From a checkpoint of a small audio captioner.
Data: trained on synthesised sound scenes: up to three everyday sounds over a background, 52.1 epochs.
Rows from block 6 of the text decoder, named by matrix and row number. Rows with one number belong to one attention dimension. Each number is 500 + 40 x the weight over its row's rms, rounded and kept within 0 to 999. All counts start at 0. Numbers have three digits each. After the name is the row's rms in percent of the matrix's.
# v: attention value (decoder.blocks.6.attn.v.weight, 256x256), inputs 172-255
# proj: attention output (decoder.blocks.6.attn.proj.weight, 256x256, transposed), outputs 172-255
v.92 103:510497412444429553557526481569458451577514436432422511574486535501461457492486515508510470465528532539524539465432488472541457561544423580513534491519621541515485533466479489556537489524519560441505474433476472455544495421480501539546508515461464507492
v.93 098:468439503444524582518491489491529512471478464431492498534511501487528443427478525517514470488515468479556575503516522513492477536463546501488560516480516534508443462537444581518463480426541527527434469510481503498551497417503467551540450489487511552523
v.94 094:493518550539462625490409525483508526458450474445492434485503511539499494474471444498455485497545539477508571570500494555573427487491518446509444508475483622426505441481478451524471446528550494470538504469460509446525538506513503538553535581441472502492
v.95 112:528520470500549470485570488518447501524498445415503495535447481548508517413572523552480473517435476515494535505522518423510476504476480527472533506452546393585477509475498500479525500494464496556529438516564543507457453468452512549518451521565489571590
v.96 100:506541540505514463514458485391475575498481528437530472487562587453557522490566492509604464474531484497455525479482582530473535517541520500455521549524493550571545495480493436520500537498419502487479454473503520457440546519445457596522383512465469565517
v.97 099:473483575509505495466466534516522556459440490495482516470462492459493513502522487482473502518537505540492502519533473502505492471548463565421505573474426526608464523463518542493510448500541515438472512526488531486519494489427507569448466542474478540431
v.98 091:526575457497490512490538534530445418484463523485523545513518551577513470489527521472475488518496555509545406507522452517532507561488541469491492444439533545499434471492594497517560533433501495514567525517479541545574411569546460546491488455502512460430
v.99 094:530523506511557604494560545489512407549556435536491487498494529457481495493525466542477470492495486502513536504520528484424580477466536483556490431515447521521467541490472503458574465470552439447489517542490546480467498459503509520519522533510474504526
v.100 089:490494527581518482544547546516474482479503445477490545539526506531457482444501479471532490510499447539548547497494465500509487510466499555550562493416554422479494489440411517520504512504492477527538437508529544528452480436487510581534493488542483521446
v.101 089:417566544534494506519528489514547534536502495528581488478470400508466518528521483539484557482522465521494456471527532516478504483568455507472503468451500571497498508464547504492569498493467467519476531499528486450509518550496507422515561456460488417548
v.102 097:524497539542536451499505503557463614474521503552473493538517420512488509464460593494530492525433438403477494520492422502497418541520622518514470510507529481517482508442509494540473514519555463500556550482528519477459426449470560510451467482568551538545
v.103 091:516585473455509477540507540484494521511489538527454543473501505501520513518490473508497429540469514585463412458474437521543532515482429506537431530495526443543449464475518495550504557499500558552468544543518524483415471498528515439514526531485516532559
v.104 099:443454493452536466512531498518524523478540463529501509506539431474512539486515477515443536534504459606495534521482513465484580487537454476519451515523524495487467593506467446460449478489476485496495488438555507544459477465510491539540505401517489551516
v.105 087:479490477437519499398525461467526539515480555507523449449525468585471481523513480579474520511441495480430524537513513422529456534487449493458487522524446452518507586492486457518444506483548472573497451408474526508533462487512473543390519596435455568554
v.106 101:421448531484433519503456561518500528531525603545475529500448506494505487491482517460525502462477524544564524564532517471508504530524550482477465513513496592487467496517493505489510499421508421502488485538442495509526448504448517580485479510443474503471
v.107 090:457514504482577427530418496542458487448556482480497532440483544477496520569575479458553458418542461488509531491504539521500583523468515523471431473498511488510455405456551511549533486499538447582474478516413498511511454547460461494472524429505516492518
v.108 091:508455474536515550483508498478542481479510479423505481447463473514473522514522487467555553501490502435559485446442549522509559514531532572466493490494580404479547420559494550450505469469519545434500619518505430506483411507522472580502444534460519452573
v.109 090:493435478505474503450531526458532528514481519514493484480515527463521473555447465503482474495516518494488561493536485521491523494460538530522465555453538518532450539502492536482574455506417529431437490519569516523542542592485415469445566501494461459549
v.110 098:516478467467471419499499474474561515479493498485443498450495487556505532494517496473468428408578514544534501491462553468481545467536513464535481473497489482543510536477518514489497474454467487410428511530523432582502502517535508504515462452541498523492
v.111 085:421576574505453509474457555529523545482528548522498511509474479464498555446532487557479472422567558487468445484554487490540532475515507460476526506483471426477478471537603497493479518477518528549509598469497410535500533525463527519451495547460566491477
v.112 100:521506479558524468481546485555481510459492538535549535512517509463444490511475549537567504476484385505504446517441538466458510490484523533442542568498553439453436575497522508548532497497430531539495517452537430465478545420491459536559493498406472481474
v.113 094:456472487514562530515448446501486524470506523457521499453416452556517486454536481470553473515438473496499475470553509479477549481522502614507513478523524466494394452505416542514576506523490499530491483529422507555495517488490501501547533466492468471578
v.114 092:524494502460503490482537451535507566396533472443506474537497476541494422491533534565447464540550461544480542516500479450503480499519430486478553505504509442530463436464452485556504454470522498577517451478500550504432549502472577489469457498572506567513
v.115 102:484501490525539584505418563515471574553469438462472520536445510536506509491493452466485468439548493542569385476562457470550532508464491529461507460534591490474538489539462512524496488467492542552491535562511482448454529459560507488538508458421509595450
v.116 105:539449553496505474495477468437498503512503486453522405524497538516513453484506482518502507569447449508522598507491553550546437529474465491499516498444435512553461493533471493472524503508448459458463494497484499519596532460486417515484572490510448430456
v.117 098:518536460480430500486453465501545434456511598558520440446476559523479507502469542538555517554483561466465449395481527494544543523517498533493560429467474538553492506470460591522511542534487490556458452509484389475462491520546452508506517513504556483539
v.118 088:517555465503475418495482509523492470563525543554536486483489457462503558451477483505561514456457428522501503495440508464539465496570497439474513485523485544465459559546568499467593439528455515557478519480410428487533506447468566454540516538500540442503
v.119 099:470457525527492450529538541538575511496566534459505451456537504524443456506509497487480520503596523530533554480468542488446504386521530461505476520501550501543543545448391469540462438558496504492446467492567583505531552470491439487512515543464437513523
v.120 095:525467535550461506450473436465461429469576499535464556477575539480490526545500580483492470459504504536526562496494531504517586460431473522489560543488444537450496551485588489482473425564457528495527441428473468486456514478517469497512488520484488509467
v.121 090:484527489503500479557517584498553477476528469484513482547470433468482496495558532444462491539500482530461487507544524491522480531468437489530431404551502536522547492535507464535522468501524443547459529594540510463508517522436547525538467489518538532507
v.122 097:488573563544512508579490464503501512439491508568465540491548601473546470392564408487510452495457460512523462595560565529477455488549520498500500547449480504438464428504446507558528472504517483467534464527489477545458555479503474434550477489487487499515
v.123 102:516432524555516548486516608495489443473434471509518518489464474489463458507441494481492491558542527503463568444445445469495536424530492479515541463505471555529444479438485505513504449547573527510520477430434529499458506463538574467497558447590549503437
v.124 094:539499485476522479477466540520511413472499456462514564559479512450433489512539495457463557438490468574535459513443521502515509489484496479558574383512524503503490487513480528494510541522550468515440470510398438530550568470535469517516425442486523485448
v.125 104:576457433563525444542537539520538512566501511468497472505536423546439428484549541506510535481456499505397542543485449465451563453532455555458495465514520418530467501535532504533581498533468448436544478525501574475526544483386461511485535559490446531516
v.126 090:517447520548548482545506422497560497522480494505454497502517505468404487517482525476443444530489462480536454539499543533436499520450458527452483612421544502503524509521461500495525444474501493520568440570495526538431484506474559526529475464503473504545
v.127 092:491476464489491550508442452502494523487557516481504538561428506453517487513474475534505551536546523518425472468493507523567468527515408515534482489492504554548486511486498436546537443490570503487434522510424529517557532425431548491523534450442567501490
v.128 092:511474470457508541481532445460538498560512455486431470496420474515510483530431500520544449465491452512528438465428561476536526502496537563555415511459531467500527514462520525452500538469583452451540517503474566503533502409533511566499525507471500538484
v.129 108:538461487471554392509531485549501487524465488545500526520435473417494497569495540424496552478452440502454451433466508500494541482523504506488441510575566490519522504470435481538519467500516448529407510486509472540519511547453556424479446481544535426449
v.130 105:467534455540524577541490497533564426496504536484478552457574514516449493525462533505463495497464464464473521488580486530480493554501488528445454462609482485504503520492477548570426465482500451493577445563501485454493554485471502449508540507439520455579
v.131 097:554465484447493507515511489491462544547448491503559479535587492470464548499566457505510497497491512461412523536515559492467528495428402505555471496523456561491508555510533581493480494539471564483508514468488456565526533529465456488440512527401486511524
v.132 101:420547521563423479479509436459500558454525545527527543515491493477468450518490517502560544463538525499553537512504465480496451458497484505504570525524448463475479601573496503477518432557479520431527566470474476517464501506496504505448507514566472541532
v.133 107:479570478523471596522453528522493454490507526489571523532518491501463480514523431456464500545493497483519512404525549506450487571391500518467514472492488522486519518502506499549510424517460521486566543540487496419472518502506448508466548499478445427492
v.134 096:479596587512451478422502465486519488522497454418514446478547539519459469511512447504516566538457530477453495527516561534451481430426435521549485533473504536496464572429515495471434559472455514467497496546468517485579470546502520556513536546451487427534
v.135 102:504489501478521450487522478515471460424492503547511497539533582506488464456421468483568474517506502544520472454483504482526470501514551517513514500428540541502521549520475443460473456457539525527464520449531490556595514492565542403551519530467532481484
v.136 097:494522532487515512450522503426487526483508533450494465448479513502504462550534472533512434541484491570439532498463467499507475535523521534408516498523473491488540553513478539518511519511412452509585486520561540483437495511482515489472483456550496540494
v.137 084:520549456447517542514479459448551524482594527546455555411519490510515487490487444536493488511520540518502411527520514529492435423489401530497465499530522491493454533543492499513510496486540475453483539519501499463468504528561516483553471513436492509544
v.138 096:524477554437560525455525465552543478476561454530476449559443491486521475471455478413499528532444535527539479443461574483458453493455536515490597493551453550499560518527453555445445506507478542484498545505462520506499492565510457502483540463543483451563
v.139 101:448501484476475513512408484508623509508506558439492541461540488530487508450453502511418461536413473461545556456596521461535532520530469487423511443505533481561472402553465439537478527512506432584505535529469458524455533481521523451479514485488497546481
v.140 106:441481521494444560556465494522520484527533545534526475518539443509473476446467507483525512461480480500478496475536502524501492504518417571519512422502444511447479557489456511495499523496605505456539519574495502544399528452453522453508497455507509552493
v.141 114:578532457479543476465478425536595499510580506588441550452507477476501489456470511489445497473564482455544457500513498486495494529491524534489497572525454478448522483488541507515540520506503506478557526515544502475539491528488502501484524496483560490470
v.142 112:464508475457467426483530529519495518437490500510403525544452502503526482510390573438507527525484484503556498423495490437515506465557501522587486474494484529508572470529472482531479463479515515565457480518453584460540474540482503516543473435540544418416
v.143 096:521627452543475465520494589540468464429512561446494491515505572500527490475503567522432508535585452502447480592560516500517520593480486404472495433522516496469535522525451478553509545528511452452440471502521558510493483561444523487533515511516558462485
v.144 093:532482506496458501546500437414517476479496448483510504466412537515522459511472470526550525475539492548493544495464487368461434490482517527495409475526533534511466515461575484446596434448473469435531491529466574485512536551496505499531522434540425528476
v.145 089:509467529577444470455550440463514468563537491472560525508482527465465526505523564531387505472446526488521480500554460498424514526499575465403432551553546472490499481492436581475453500500517484486493531469505534502447461448547501501489484467478561514593
v.146 093:427538449469466431500562491578490560505460521484584553532508558485450510546609579549473483500491487539455474501526480512473546574535443436485520422471509531455530523503518528549484573392506552483443454486456450499407478574401480418532522515488514509468
v.147 099:539542543464437444473511544507489551559481481554434501518524476470505474478521436539543486556516526479481484436500445509490441492493438470532537500433439497545456506514470543386490548475525398499465516484465509473507504549491541483506465517549492560511
v.148 114:452500557567545490522507532538476515541498515464491528494477497523502484452486545525439452479547492524590474513554507479460512531540569478449568496528516470471502529562553452509421497458565532498605442459569482484532443487483586491553427534481512517515
v.149 100:480581499526492469466523489480482530530469571478590517512590495459440493572551478540500513581510476492410462462514506470496553600469460490450455452561520492514436592481493553502469512489540487487501514423483625499426533518443570414549490541546449500487
v.150 092:511479521477443510497455467450496472482490458542515540516467530490507566494460482513535506407506525460530476503447486534482579563462557512535516513527516470547534535484507478480574489523496432545491493548499466513555577456505579504494447495403538461549
v.151 110:439464460438442438532532588546526513485437500480450521534505467473456509494559453564510578479600477438458513542487563462452509509460468410524457506494545494499490547546472449540526540474501453494454506439519480517439496446531443446490414478448524457527
v.152 094:494516498463472542516533519516426526544446463511489451438535414502539478485514398552510486455508562576499500495427499480489430498446499466525506602439505506515499474436494494529487389488449500484480526524517496509495513571472477564493513496546495438518
v.153 103:451507514462501488460444497561578471453471596464491497495540544425515508486513500498501493579495512449550507524557528524513579494534527470511522489523521466471499468541448475503468514548478498468528501478415450537513608478464488481494449459509511513536
v.154 099:523525516537471467520543514524479534507492508548474456571475461448508573515517483466504472526520439535543446493551550513452489502528539514496492518495547466540485473483417455527459507523539514491516481511555475567538515562431470455499448543556449461495
v.155 103:524528592522500561457502443492552474527513476440489513514507531583495504502419562454478499553382524549526541468462489475487497437501555505541413500517510495532514503470435530498492465526509485510536480509443494531485554470527493557479559546434468479537
v.156 103:534488478486462514429521407458500481476476432528498444455466536457512453600426478470544522447513517502440533487458462477536531470477542543535497543468440516509540534525484490428490544498521565493497468480493536496540532519536464506497516490535543473541
v.157 110:445477448513522464518518540542458507449485511546456469499493530486554466471485512479523509494545463522556450539570522491446513480534508463458540461461487507439562523566466534468581517440614466437443536449497402492496483563468482455529518563534488462509
v.158 093:473569518499510495450443460564488512481495475541480560476545526555501493534556509487525481490548461463556521539468524542475489552474510519463552527534480517461524465586525610523490517431512495552509447558560517472558488513433507555530486412507466483456
v.159 099:424550491488578490495522523507499451508523473503485519468526483456508499514498515529460485511475501532501473511522492487463526502505495469504488489527527459506484431441469436552440521523516527554493536492546496532458537438571515513403504440456453480502
v.160 092:493457501527462542532497500493491526473490480527584507541559525488507517495491501522506487492496459505461583514558587484495424493586422478482547468439449526432506485471507511546463479466513553568488494439484528541499596444425509510432523575513527456492
v.161 093:540519475456461505530444415502501483492484537525479518470482457601488450510480410496521400510510451439467475513467563496545534457526512569549442470479583579515473491502537411562549517527550513546498562544513441497497443463513466521490475483506537572497
v.162 111:447495496457507467509541534392415452538481500449553505507495519575468549419560470532477462504562539548482485522450446455493506502514504491496536494493544514493458495466465475532542420461523493475482476494495437558521498536510562486474467512509479481478
v.163 097:493478539488389475500512582509501463470500504456437497535495511517553492495558508446578527528537543461485482538484581499557488505534555514552492511496587445473491524504519516453433544457492481476492522457494472496520468521593480509453441521448488587548
v.164 104:505514470395554454473461533499520505488455519526424504512489483432524518511515466442526527459462480493496454490534558584508513522449485484468560547551545476462476489495468388570457556504471474462522527466566511515486497418547523491468497483533529504516
v.165 106:446523514437483504560520536489496445467461546540490519489517453511510417476453474486499490459506502533382524515448437450498480482415499564528519512551513450447508516511432511482463423404462493477448510539518546561504443486520542538527465450496511545548
v.166 092:443474539427421479544575529485476556529503446471494380493428526487603448423551446574504456497546516494451444469453513502509511473521483520565559456451502517487497504526459488443596515542478527416459505380487535444520473543513491466577498450577528505472
v.167 104:479489517534539504526505463495550496552529530486492565581588433526522536521472475468572437463427509514477484492582512506505488562623532508456553493517521544458444481528539503520505506493560598469526492501531590416508528437437524464491428546475509568590
v.168 099:533549486563495481436511474597501465504502433468413521480513504432556492437548479511527463448524507510510551504447533556515497531495500430466545505520388476489551546476533494480524467587507435417470496460504486509518423566514486550554480496522549515551
proj.92 102:441524564525514408496491495487507521446502478558560492521491463515472617574453535488522480519510489494419543498496434492470545515471548435464452499442452492481436500577462444482568527541456467551510460482536500464582477554499471486490529478546458526544
proj.93 102:515469485489535449510468539571508524427455510511499435484502444570511476512489418531494505463444504547476501529447418513509525529516465468520457458467502492511433548473523456438517458471543497452531473486507462486443593518499542474506481468501580474485
proj.94 088:424516352460534386505512462528449522415509502533549514524535510508476472480484579570486511539481392545489538554491475438471498554557529537472565492505514439536459522475471488530518437548484452521530499494518497465557522460464465432508492471540553511601
proj.95 106:525451502580503487549512578507552455483507532531572494449528478421477469576470454551507606548541518452496479484513492531512470481529470479462471506550462536483537479512454571496470489485458459479473514457370533475500502601497532462528461573484498539388
proj.96 096:464475496529531460498550471534561475445505553509470484503455496459489453519519515424416486532464474475454511632477513452542498544384412466522526436475455471493473601453576543444499539467526429547474563561459498509530493447490517495564503489505467488534
proj.97 104:489454533493470478499531505492512466504529393443472474539577497516458497538448526496541555495467494549495532525460610451467409560498572433595556400475571518362465479468512564535527516507554520520439520489471557528540574548478445487605539481526490506456
proj.98 083:546545436492515459567533558416467511542486507528525529512506494430537548477516477509493458502572481474436497505555526545448493432487418558506539562610487475472507497478477493481519526562445532477433530479447473465534474534513526491483505532507482474529
proj.99 094:504422422490443500489488472492487491521433522483460515524474499450500497441481557459577505517476479516409531436503523488477479549474517473421445511465491513502512472488454550484464434494437539527506484489484506528543463466468485459476504470432478494521
proj.100 092:441530465532489514500521514450479478564531491441506484471408483454458541519525481474479461573551494419486510505470559474485518435452502484477446551483426536472479480501520492456554501468446557468453517535484437526529453578476522513471449541514517472482
proj.101 089:546449484486472534436492568420457414529474556528443480602464463510541500436546463390493503504478461511595460479510494520520575456507594564561534483478529532518517452524452517462451538532438468544491471478511570457455505528590550455441550473532487562491
proj.102 095:414514436525508572495503482525573452508493485452560520464548503475514513564525410514486494472543559548530497453493578546490555499491484500511572516528434497540559502479471543435462585403525413523468517472444494470535501506459501553583458576449527470489
proj.103 095:492473537502492440430494491480481509486522510533532452512559531537511527425503528487507563523599533437459473472477497446546428556522484502473495544539506550429590536501472555531498450487515471475497482514467557531504494481540504548518498575478455529394
proj.104 097:558551524561547488527527503464494436478546513448538472490512512513498442473583434523491464511500516416526499480518492562588492472526511502447509531458464552510524446501483498493485445477489442507529484438509490463511509509532454462482553521478468519467
proj.105 085:515524591528475499544505562457544509496486533477449495535505513494535454430507514493508525480504477462490478502535546591551490483515560545490553568487518474447491445516553502512494533479550506463487517542424472492462522497488511460509485484582504464454
proj.106 100:538501557495493548522502424558527513444449486461465493444489475537520519548490527585530509459468518479451529546440479503532473487480490479468561499497546447550463500468507417549539568533522503490427581465493505527539486534486468508487460461538512501486
proj.107 089:599569499545490489526588471492474531513511538493445410533469516523482502481439520462446517488509491519566524531535542443511477486506473480519519474551564534473545489463537527481566461490519516462540560436480575518453546462498552450563534581459503506521
proj.108 089:485509550485483528432517501468479506474490537521462503592491548444568483504490593512581493495497524484527476421480443485448496524455518536500510516481420549453462543469526534503513498572537552494589489446516502533455498477486513473548535493540551511457
proj.109 096:529533521558586477474488444508538547466454453473427503519476482470556503465543526501507492486511549452517537407538556532503469531535503492541510553447500499477468490574506483535466514528550472548575477547496524506432453427493477495520535494487499506443
proj.110 097:533511543525586512410524526560481480560498453497446470498520477437545405496471563465592551529504531472456525432474469555507493505512527514478463564536504531477437478442481471545523508523548501541541559469514500493459508451504506552450510480538530467517
proj.111 085:476448493455508515512504449475511498474522546568521467521490492502541514509481573445545519543509457572523558574522532480530481570460547538457538432514537579507491493484555474557515475440599517428425502508489515472523471516487543529467461453559508447490
proj.112 096:480495505520535549478488507516472469463497495439465429508459508553499513485541492528427458561493501483442524486498500498509518466465504578505497491460405541526474497550398392533488539510559489473460513562522456545486460624527534526541552500474531537514
proj.113 094:552530522497472494467565514513503516544488539468421485570508503519464563514432528497439465559535485483537438528450520498543489515510471416461498521492485456478516540468521457467510444460448436487424468493472501501487475485612512510437526520534523527434
proj.114 088:480550497523497537461456560470522461583451538485510519354478545493504487477423478496452513515499561469534490499455452526508538431485515535476482444528540471442521541503539496445590501517579461455495501542607498485490507503461462484510547517532438500533
proj.115 103:497465474531511561501516495485495482469540568524493475491506549495565568479573475558451515538577531508414539573505500490521465505474455551449447445529450489488475519499499494458506509479512506465444464401506498484527504561504568495414507537550513502527
proj.116 107:539524497500472501549439506508509611473487461568527514518504460519498500552486470452516479427443519457567449505432528479449535499480512435577519520471508529498483498469466481538481510478516505496562535575549534508512532476455525474508466475478520555533
proj.117 096:427485647529442467469455472460425491579490511505437530531464502560497446529526452487480411565526477457539480523519538438468492451458491507551466514541496492396531529509505449480534476508458564493594537499508547497489490490486574530477483506506500461418
proj.118 091:487501534473474515532453528509516481435477547530482507562531471554477476524550546473521468520556591485540497447538455588509549554501535490522531469496481479513521502441443517521448492464440422511535493530532543560498458511553517561447596487499455524563
proj.119 103:488559464464525521511508477445490476473476402459489494488522486530497486430475538575491511561425454463470425500504479447565484610489475493506485497507463496523533531521550493508492508531471474549501554520465466527501466517464455543534447457554501494503
proj.120 092:420546495467505459530525405496500479479520498469522470495456488513487547487542463504481499476403475497537574549522558506504464521568477508557401463507601526583431434532418480520558556522593549434515544532523487525536453511473429521493576504492518463567
proj.121 087:554458486517516480514467511527427481488449524493455519482449509492480443509503513499534535477442473520512548522465477529448499452519606491370575517495511560467541464464530555416493466456477522473440480471498553519558563466448546387536505539456436449465
proj.122 095:516495455469522505539549478543490509547547528452476514511460480535500512517477494518469532525438546524507514499505523459503598531499396487481505449527556449543509541502464496501535530482520518458496456476536536471524536518552568519443498516481579576500
proj.123 099:424565501388526511542437423484525535579468476440521477493452553534435580454503462550551440531521525530553541575543542495453485462510504511522502494552501459490548486525488498503460515480442491522460479578531495486579458519475424533515464539442471515600
proj.124 096:518525478471472539529469553450438551499483503504562476472518515594547511524499463495450505459460500565489573511574434455460528496504585503415438476530495480513502518423507459428567437520418610528550460432544503555475541536454494523473531534516505503504
proj.125 096:542486540462469489485475553494553454487463485459539494465533480469463453493410515458495480507470428537549469447479562594450442504458505551551514559416449472572518503506496473478479521448541448538452565451551460515514449527496502469469505495496472523497
proj.126 093:447463490545507514480577560453527480497564499410491570498503505518551476453485522530545524465586497483464460446500527491532552512567496517511508414508463565454490498522582520502456524471558493481499544460511487466461503454600436504521561499483475423529
proj.127 096:504474567507544395498475476521484508484476475543466455430532506591533544471528512488481413466479481541566529530512436399477550514520571496530532512494475532452542511549518510466537508508485441457531509493582512406506491482516501511536565520490448491525
proj.128 089:499548482488454521520504538513444461476454552518534542498576553505503557541438444432469513501549535533478471519458465467393476473451451469501544447490426492462480535491471478534474518461534540544433475474560446513501549501496547493529439472562415538435
proj.129 112:494471569559481542535399508518474476476513548464464480507456502506489535474551424547589510556409605533585508564560468475511515463458577509570525469418465515525477578464508539487481488515554544518578451471480547540509448438533470515555499496511401515562
proj.130 100:497512529508472455499469589489473565455486527506498454476476450600517489458558544554475532540479540540502552561410545492499535492481498479521494524497447459581572481489531491493586566532531504472465485428472540490555534454478537495501539572538469544475
proj.131 102:414458494461563504439431497455557427425545459518539501507468587460531491500447474502519425444510529509538513482495476439551476481589506478471507507451517481520529453567480469533518464473617495520520473510555506515432472492550482513542459420549498494509
proj.132 101:515472470389516521485470570469565474556533513495524535465569429543509536480473462520458545465501493406485560521506525582497521556467552513479478535490503498504523448494490513496467539470509437546480491547479491449605462498422551434508525567498530491486
proj.133 104:434450473461498463481496495464503569549543444566477490412497470500470437486448538533484402440531532481463548596497485509537534479510486511455415566536489489502526513550556525468533470480484488523471494496507439531555515462511524533502418502489500552534
proj.134 099:434390485512515491513498464473469513514518530529553561488476444454519526501465511544437470488518507568514530570501466462512486543593553521420547524460491560493548473520548552477547546529505442543521517446463501468468466487510500434507432483557542477482
proj.135 101:456466555490496497499471489549490519539510490462492551503476539442511485594509429475437533516458440569527513533501462478501548459479455525481417465490522541548485532468538417544584551514473467489518533554559525483427495496472452436491490496477496500458
proj.136 098:454561562461515494549483510549554544506525477457494522488507499537482464444513538438497518439548493416535529529482473534548488508489500464524448508519499498504481476490529542390510519485538560433474464448482577540523505485477516461494501537506488531547
proj.137 086:464431563456513440471470562556525404491483483507521446583520560501535495531446544474444482482546491458481562451452494502522533535572490545542507534521514460516525507450542561441463467515550589537496493447450491539596536417498467521416571465596516478473
proj.138 102:433494484513432450510515483490544536478478462478544454473511444530489450522502537491529441466583511446491501486515435542531552507560515552545448493493508420520507560528459484436453495532494509490483495469557535482487531425436492479520493493576522457467
proj.139 101:528406554456539529435509551499412444452504410583475495514472528479493493551574478459576511524549535541440470453493536534491467492488506532574495513537490531505559504486490545529583481477479533492463476438533511496535507433501493590466512508490506441481
proj.140 109:536534494475530470450461559525511472514483519460490527514488554432564527530540489511505517482444542458539504536447467482532444557514515540532473548466598482553468446474487490534512553515403448568398441515537491442501518541535491563498499501448525454500
proj.141 114:535461539512487556478543504495463473503547548467603526488559484509545452501440509543512487503513467487464550490491528477473547511482439485453504520508487498503496487512467493455399421482499500468461492566459456541588542462490519505514490531538422432551
proj.142 113:560440578529525535551429462510532491542493484513475453477555459480461471555524433522545441557505484504492435610504552439449572484526545556444493480422505526443461493492521517493514553500468549416539517477526476489441550441505500466585527481485428511558
proj.143 102:435448550468584520576485425498471500528540498521566479437546509525490501481511504491546538473428507571520545477511555479492461460520528495530484530459580468529419418505566495470494490524463532531531554436455426477505473447497497539492505518520507475561
proj.144 089:491429526512485543457527551563445520533473531424484460559533471506478479452469526452451503567555453458545496504521493573512540518562481446512553469480524470473480432521504479569502470517502487538554430484542461491470526528498467468516484536494491545468
proj.145 093:552505487424557574502559535491477473456417539547497470473516482524524516498488512587563511531542494494425531540422478517520565459510487490556555483459488491523525481439547516472536450452475523515467531458501480484595553501534545529428456562515403441528
proj.146 091:539488565536542555492445532489516454440534534486490488479496479488519564477509413413546502471457532544524514538553555462492519410492470539558505525478556492558451487497528495494524503616536489519574473465546565485493469513524506584459552474499483497454
proj.147 095:547401502477568522489513488563573452484534439450540564465513582495535528473528567483507444410524517492578485495452543507542514503518427560444520483530530510480529494519501490536507413477467538438538496453545505531426533469569445528544493490472581442416
proj.148 124:523544495457524508469537459505528498541481589544541479517480488529506501507532490512463526491469453455453554527474522538510536466504475531530506618511520513521451449441498464474586484535409423539502534509494406493520449518498524521474552573555492461466
proj.149 107:425477578477588544520484531480542450490515449512474567477428517567539516393553515440553453476345543519547440491489517573544450465572483501487550559455525520539498492517534498471507530523543518470520485480553479515525421490506446557523473503478520496504
proj.150 097:542508475463519546454495493527495544534506593525544505461512510555478522519590532466487564523574410513509435502595488558504464450461433461531493533555451515458499488483535541504439455480519474501481509517524532530432455538503436509462458507520507531464
proj.151 106:521558527480595502480456493504460458503443563478497525535467518469407565487500415487528446489449572475509408425502474461540495551531491577458461497513507490487466516476517485505540485562521506533534532475501511494543495514520534549533525479494470539524
proj.152 100:531532466538538451511523504523569550480534529456555521524477560511450479472579537495485512487570420514480493481514452508498452496500469477449485448548461519424486533529495496482462527490563467538517414534480569533475474514496508535511511441438555528479
proj.153 107:531499574508482543485418530527487462520525431480438557480504438463464528529517491499472514521441527570483480479458492494552451536530538565468504494531599553549497536488506460507531503534493496587476561538608532460528466481525470442536487516535534456511
proj.154 096:519465493504485471544453506455521451502497528448507513470525486492450532457474515531560494500550443538489548513507486498493553525518469506489526499446447540493395485499528468477532454472457535491468474486519509506432431451541526528473576453478446540529
proj.155 108:495460399489430491558476494471490494487463421501502513486536482485556470558515480569487529509550503543453477554487463535507526514551488477503552449493526552496557467539512476469498516523542523517410519411519510465498549523497465415477519495520482511500
proj.156 111:474492565479499514528438504526466512498469495490522513551485507546535552532485481516493563495468484480562456502511466545503540531525533479505468457502506477494513489498464459463455514561489512515498508552543501546469496473456482439504413454483462516513
proj.157 118:536498542485534475557477425566546522560524544491464513464530485470484575512488491530467523459431591531485527460482519532529520474459496536534470473497553479558392487421488404558490495555449433576478513484479490487445524472534530542541541448478471533443
proj.158 093:568478549453499504506543502469421529562533515568476474528506469535491503492496500421514460463472494469480438507546500465476541391449417483525525529522532398558470513482497429489563478497443457442457517505472465457529475474539502518494472499520516528447
proj.159 106:569489643526562510521517520537540499511503447559481468447426511462464523459577497515552502465455588593453480495491482498550459398480543523524481536521473516540453567477616547413519485513492407441502471497426521513482481494517504507618482491479431496498
proj.160 090:507520488534451489448420547520540526513528468473479559463499474458543543512510500472501526547482530498509474498475482495555524438461562471525504467503542514552494503530501515530584632554497456414538485533541504456436434569553402465559452432459523555511
proj.161 097:466456496490516470502542523487455540539565578475524463534529491453483539466477585473479481500555478430540466518572423490544500506499475486442525447519484456456557492544452538469486484472441453490414515509485482456535576494473531471425452516417467512497
proj.162 118:532540503492517529502495513570510519511488573516468497469496495408434514539517519500470456464473423481536504478558497506493521517481483459521510597514484504481505461439568476542511568510496432516489478521514568434457489552451518565530534447454479524493
proj.163 097:464530485462543591473515443529507504530509529558523501517501476509529573488481520524437537494510534577517439477471542530461451543511424499484513478524505534542509527455520533523535443481502550540587522538482445460450444489463518465501538510567571457444
proj.164 101:551565533532515548406471482458437447565563434509487504489522526550499463461494510523512505501502554539453556422476493494559466432493533522514491489481475501484451461470470549424460413495526480512476518495474511444544451463555510542553480513473443462576
proj.165 105:537566537542438495463545512439532529452524491403548484461476527572435551481606517487504422501469493481645474551507499470521545510487515534479474456445455531488470495450513524414534577460485554487536474531456573459503540495454522551506474538449487555449
proj.166 094:553483478498500456500514474544532582514504557460498560543535476421518496471415537439495543482503463531526525556508491443519472499508563531474458548503556516509479553465522429556500478484461447563549526501501488546436526550510575531526472488529553459526
proj.167 102:519520419532478525453497471445529506467480475524521535488511566477499469475480488510469514517519504484508531591463460478522460388410464502505493575478488495504516443541430481519533499431445474487491560563525444515550484519569441465569466553435554463446
proj.168 097:424493505443540531552503540469556517615530582549547537515533495575484513518444533532444581480445540536445551476548544499556466451475548567511501495501547487583476494446514557463498431505467498497486507558496458488442570504473541526432453459546534506442